From a checkpoint of a small segmentation model: depths [7, 7], trained on drawn branching plants.
Rows from block 6 of a small segmentation model, named by matrix and row number. Rows with one number belong to one neuron. Each number is 500 + 25 x the weight over its row's rms, rounded and kept within 0 to 999. All counts start at 0. Numbers have three digits each. After the name is the row's rms in percent of the matrix's.
After each neuron's rows are labels from the 100 images, of 14848, where the neuron reaches its highest value: "peak on" is the class under the peak. Only what is clearly more common there than usual is listed. The data: drawn branching plants. In brackets: how many of the 100.
# fc1: MLP up (model.blocks.6.mlp.fc1.weight, 288x96), inputs 0-47
# fc2: MLP down (model.blocks.6.mlp.fc2.weight, 96x288, transposed), outputs 0-47

fc1.153 106:504519501512491531488470528479471527520566536489501495464507502550489504497491537501496514496470534470513479511598478504499485490484500488526497
fc2.153 093:493485465477519531536521460509496499463454477512502505483505470569494492491497452507491562487469528498513524468521469488495508534464541480495510
peak on: ground (56); wood (41)

fc1.93 095:501492482462487494442492493517545505516475481447544521494481505451521513525497483561508494548514529508495513505541546478516485465473479463498466
fc2.93 099:506536515487500528541482476461485508503552510532489508496519512491504469485508468452464486514515499536515477498517509493465527455531543513501498
peak on: ground (100)

fc1.156 097:465476463525497456512507512450499526567479534508522488502460512476511521505465456495512505496500512513484471512529511515515496497490513517544508
fc2.156 102:520502466519486521475472518518494465531514501502453491496540440513472491506506531547480512476505525523496460484495480517490511468462465479500500
peak on: ground (90)

fc1.151 097:529472510509487475480516521471500507537479511497485473464501493531534477484483530475440541506448517491483532514543474492487522522501493473457467
fc2.151 088:493529512550534472462518505521528482502533537506458514519502486522532500449499472509500532490526488494497528508451472521486501509480495510467462
peak on: ground (98)

fc1.223 090:474480484513521483542542523492506490495537463480513453562466513494509500461504513539513478544479487551465513531480509468489481473487547505532522
fc2.223 106:483529496514491443489489498537535481511506519504432534520494482512469525511491485497541492484502486529457505538493461512454495530497467479476503
peak on: foliage (38)

fc1.271 087:532508508516468502468508494520474492497512510536505556531480528506504474467468478432469530495479510527513482522504501469498509516455493478520529
fc2.271 096:479486503549498515546498510471518530523503509477543486481508481497522470543522539496509508491468531517542494491510485476525445510525522521514518
peak on: foliage (27)

fc1.14 103:458510495503545531546493519510520469501494502503427526450533483462512512495482462518521486523545471521489522552512500506522469517473498479475488
fc2.14 098:475468552485550457500520500500448483494497522512527531557490515477517489455528500504507495464505542490498520456484470479491493513549542499527494
peak on: ground (97)

fc1.273 106:492490496484523539509510537509506460512525512525478481492449496488531540492564530493470530514499552508524470550497492518496534485481504486501493
fc2.273 093:501529453491491465515477489490534499515460512515516481503542487518474481473527474516507515434538485573524488466486477492494506483513480499512481
peak on: foliage (43)

fc1.131 108:415489486506485515483516497487537515457482473552490547532490499478528445485493497478497547487480497518485516538490532473507496532501507512497488
fc2.131 107:514469473522455521532486507531496496464510494489485503472492481490522558473529479520507546511491485474513508477487490513476492464513468468481510
peak on: wood (82)

fc1.280 095:493520510478534522493492500520505452501544484499495527510493476458532470505490525500532522482503506515483477465525498477530484541499464517490517
fc2.280 108:512515513515500509524485521503483504525503533448501479526497542450480534482501472485516467463498506539487452506494458528509492542513535490498464
peak on: ground (96)

fc1.158 114:495464498488475474486513530448479493506478506506500479526501520558484484503502506468524563492496556501481501532427531458500501502501493492487490
fc2.158 120:490498482495496475451524516558480480481512462489560507493513511518459520545519488469505472499455477481542482513452541520487487463541533485487479
peak on: foliage (25)

fc1.239 095:515505463506484506499464530503538473495515486506492505479468525520506468474513519457458515474527531496511508505512466513525496533495504471547491
fc2.239 097:523469502474490531510496483507511513495476450500474508533527520488501517521467484507445512523545564529461503533500523509470544515538467521488494
peak on: ground (92)

fc1.241 114:502498483516532484468501525478513483490539536502500504457505496535490517508489500501471467504550517506506546495473498537466511499503453504498522
fc2.241 128:530528520476542483479486501511499460513484461502532437513498482497468553515515508464465509478517507496552463494478534494516489503542502460510454
peak on: foliage (62)

fc1.163 112:489486472520519513520480455460512493525491452537446484531543505464517426509540493490552450476526493536490489535498519481527496492492482543464542
fc2.163 110:456506510522512464495533523471506562481518520496525530507519523490520491486490511516525459479465479559444533553487516496478484469429486514487466
peak on: wood (100)

fc1.38 113:467489440476509473479472479550492499474495535475525499496519457496484478524480465496540563474467448497502481549461507475543497499498533526522506
fc2.38 123:501497520470519485452529519544495486444482548463498456504487489499467538533495518506529501483507511494497520534440533518492460510503508498501523
peak on: foliage (68)

fc1.54 086:487531481485523449503435462508537507537535528480470521476488490493510463515495525487511532507530459467520508490525489529477558516479467487515497
fc2.54 087:474521495494525490457510497491510469548466485511478501489521528500500514494453472470492488432513495488496511467476494510464524493491521503519445
peak on: wood (44)

fc1.126 091:490530520522450456479428520486535518513529562516530549501482471519496454481465481512490468504510491535518513469551499474500496517502527471504516
fc2.126 088:503518499530485502498533500495469474495475483531476526524514479484510519512507510533554501478464443551466511427485486509476488481520510515503489
peak on: ground (87)

fc1.16 098:521485550494485471497489538478504504522481475519538490498558498485508508495449519470512531518521533484524512549535490513515483460482464510516503
fc2.16 112:521446501460475472514558553498526492525490499524510485467473546531522520496496438468516541499487498517491473475503489463516450501483486529493478
peak on: ground (99)

fc1.106 091:522491496513477493514512448505536523469515499505498524473520426459540522476499462500492453505497474486471487491527487484501510487516517486504509
fc2.106 102:485484512513504476457493531564496489492520508478488469551515512450542452548505520469482452488504457510498497462489505502499448490511468486515505
peak on: foliage (92)

fc1.90 117:528475501480490464507484502468549496480511512538531524484502451577500516496480489528517568532517513516525469506506505484513530498508486496542524
fc2.90 107:488538481517487509481489469532507511504477496482520532492491506518524507523510531476496522531500468453480517511502498497495522479560519508527536
peak on: foliage (99)

fc1.98 087:495493470506475479492519429483509509497504483491513509531481525545526498488520511506466479501481489523510467527536516514436527528457500488471494
fc2.98 096:473478508505459506500516508512500453507507519501539473489490491544532527521482461494499474462504508458536498526483513479509517490513489473490468
peak on: foliage (51); wood (38)

fc1.82 101:507523514492529521502490506444510522505509502455517474463476457512455504594460483535486487533505492453486530506477483519504486518516487480537532
fc2.82 106:478533503467552525542543499548510523490497532475531522535505510498494493453510505468527477504524452490437520482479490506466446475491532510541474
peak on: foliage (64)

fc1.146 136:481504501507514486484525464490513493494479479512480539544533531517529420466501500484506522477494521497496472517488524467486509527466497531476498
fc2.146 125:439552502476514476516493505480485549495534505488537497497469498496472456488429535479481501503498515512467513531504534480496469526490494531544487
peak on: wood (45)

fc1.200 110:507501490511452466493486507500502465473503476484530506492519487477501464502493450527485508524463465462459544521494528515502498469491474530503503
fc2.200 114:514494518519524550505530485488538507461519495489470502512489515470443513552536469484491485486498520514511483461497473477514481516498525517473484
peak on: foliage (46)

fc1.109 087:555461490474496470494522495508495493480537471521465513480516518551485466469495521524514471484490531503500529508492482560473524513454532461471554
fc2.109 094:459450477516480519533501499462470498485460497502531506513528501517495488533485492497491443515505482468476540504492485518519533445501501515471517
peak on: foliage (63)

fc1.142 099:505499514477509533503514461467467508482505497498517489563533463499476530516488497497531473497527487469531454529458483516481483507494490521494511
fc2.142 089:482495509511494462508511533503504524524482520475488513481513534487494486503565481532512488525459471491533503488480521526460533481507474425524476
peak on: foliage (98)

fc1.124 091:493474478468545508491457492512502493448474532528499513462511466491503496482495522498470484522457496504534463499515514517475466487543543498510495
fc2.124 084:514489523524522458493529492496479515470518490492505452484465508530517558500499505482486524460570484507489476516498474534468468470509490497507497
peak on: foliage (85)

fc1.110 092:449460511486504501478543498514520526479469501507525503484495483499501489512504458521529467501513462501506499503445488479515477551495506482546480
fc2.110 104:508536441508520500469513519493493510491505539462462483465535506490491509522518518492531494505495478523471478473493486462481478553469510503525525
peak on: ground (100)

fc1.1 100:502502477503475573499489485480488497542501504501474437517484526467496508493478482480496490507462504455488509473467475463523522476507518507521489
fc2.1 088:532450483505486438516481471511508489513497521502535545484492475510469515509535512477502521496502462524468503488516493466539480511513538483486487
peak on: ground (100)

fc1.170 098:475510510492507520457424541556523511511525493475534492481507509479517522490510492474531466501508491478494489488508520502522520474507471468507435
fc2.170 095:480438509460506527529492481462550516465484472490478523546472466508547483517536511492506506506552503505506472484453472464504495517473532510485502
peak on: ground (100)

fc1.198 113:483486494506498498456483467482483495510480537493498520473523473524469525520485513511514475450510494499511459533417494525505468502511534489524509
fc2.198 098:530493500481507479478515534499566490536537494485531491481507545499466505487507478464502461489517463481502511502524529510452539475452530491499526
peak on: foliage (100)

fc1.240 096:509486495539456474490509513480504535487516528487469475492517434517492475493523446522517528475505501463516487509486455505478510464521503482518517
fc2.240 106:500538497466467476484504505515525517501526461542495504488498521500502507495515494464523531548515505438489498493524531548498517469521491494470503
peak on: foliage (100)

fc1.31 096:503453503487471510503511532536485506476515472496473491528481550482529504507523445502540501479473518545528509535464496447514493545498483497491528
fc2.31 095:558527499526526468498514498464529497492537447524490506532505430471509494476509495490499461500533525496465510490529501473517564514493461448507514
peak on: foliage (38)

fc1.199 103:457494500490460512508494528530499537497487503479534490535494546493487475516530484521517562510515462539503490484460473494502498513495521457466482
fc2.199 103:499530514486524533487485512507485529496485516516507535462463524513511544533527535469517521518465515482544499477505493491488469520490527502447507
peak on: ground (95)

fc1.229 083:479460515495488560467509530496501514472471536513501524465457472530553474492514519533519496459518465462515488502507505493502530508448524507487521
fc2.229 094:459469505493448442489504446533517484475539503501446479505512521544479527500516460468529513514532497505506485506498471530534511517528523501478466
peak on: ground (40)

fc1.119 099:507484478469507519433492537475508512528528489489515516503493480519513512510489472498557487479497512535463520528529549500534503526447462469486505
fc2.119 093:472514536492503523538469496514506514532489445501447475487488486502517505526509535516519509508487479505496530523505495473515463482497462502440525
peak on: ground (100)

fc1.140 097:522474520524510498452522519484505475543470450506518483504530499428522539509511494475502489547484475498493504523434538456493530527528482515504520
fc2.140 093:520453477517524508532482545487479509435519516500503558531489480462509474505536496511498526504471500517502500538552523515491533500561510434517499
peak on: foliage (26)

fc1.32 098:533500486511501466472475490496488476495462461481486473492527506527505475509487526498557551457505541490472507511541545475513524524497516524469460
fc2.32 094:483497514495482483498501512486430486515529497528522520524480488509449498513527542498496505499499490531471479526482507474521464498529505459547489
peak on: ground (94)

fc1.186 100:546529489512532493466546489518495531509499453515465497487480492492485495530474535464491543531486509501549496468477498482497543516542515496485514
fc2.186 117:467480465510549542476516500475496471492509477511518493510477508482473511476542474539497533515526481499532467452540510461524465510494492502512465
peak on: foliage (79)

fc1.188 091:495480507510556503482538511540485485496522497500512542482509490499487518474501500467519493513498512501498469504490488479482455478502450492498519
fc2.188 104:491501493469495476504482528512503568525495533506520479470552526524532489504489526566513524488498505523483486531499499454518476483471531485536534
peak on: foliage (37)

fc1.67 100:486520493515494483492466467502481504498563486531477504532527499485484496519489518463506502442498544478538489491517479533514485500524507503495528
fc2.67 096:466531473476495488471487530490477510452489518479496524497469532513506524529491475485487501521497509491574525493502504526493463501498465518516559
peak on: foliage (79)

fc1.233 129:465507512507489525498527502481447522464493478479541511543510533516481532473554510509541504507495513520502494514435474516508498530483511524496493
fc2.233 113:510530551510558493484483498484467442526502548496472519514491531521477457499515538492511486465508466501475515457488517498470485495484469482497525
peak on: foliage (77)

fc1.164 086:484456523555459509495547464496486421531514508470535525471473508508484470475528494492458503487526490490493510525471494498505518493551507503497491
fc2.164 106:511467486515461470470484531516484532495442508484500487548512494496481510527483523513482501520541489480505498501506473504505521499447480486440489
peak on: wood (75)

fc1.235 101:482466511473527534479515518498485498547450542492547531471495502538500497511526483514497478480491519475483516518425507524486512514481520480503473
fc2.235 106:442494549505501513488495500477510479492512467544470519502486499494485505504498506448495496536511501435501507495496496525465501529519447487468527
peak on: foliage (95)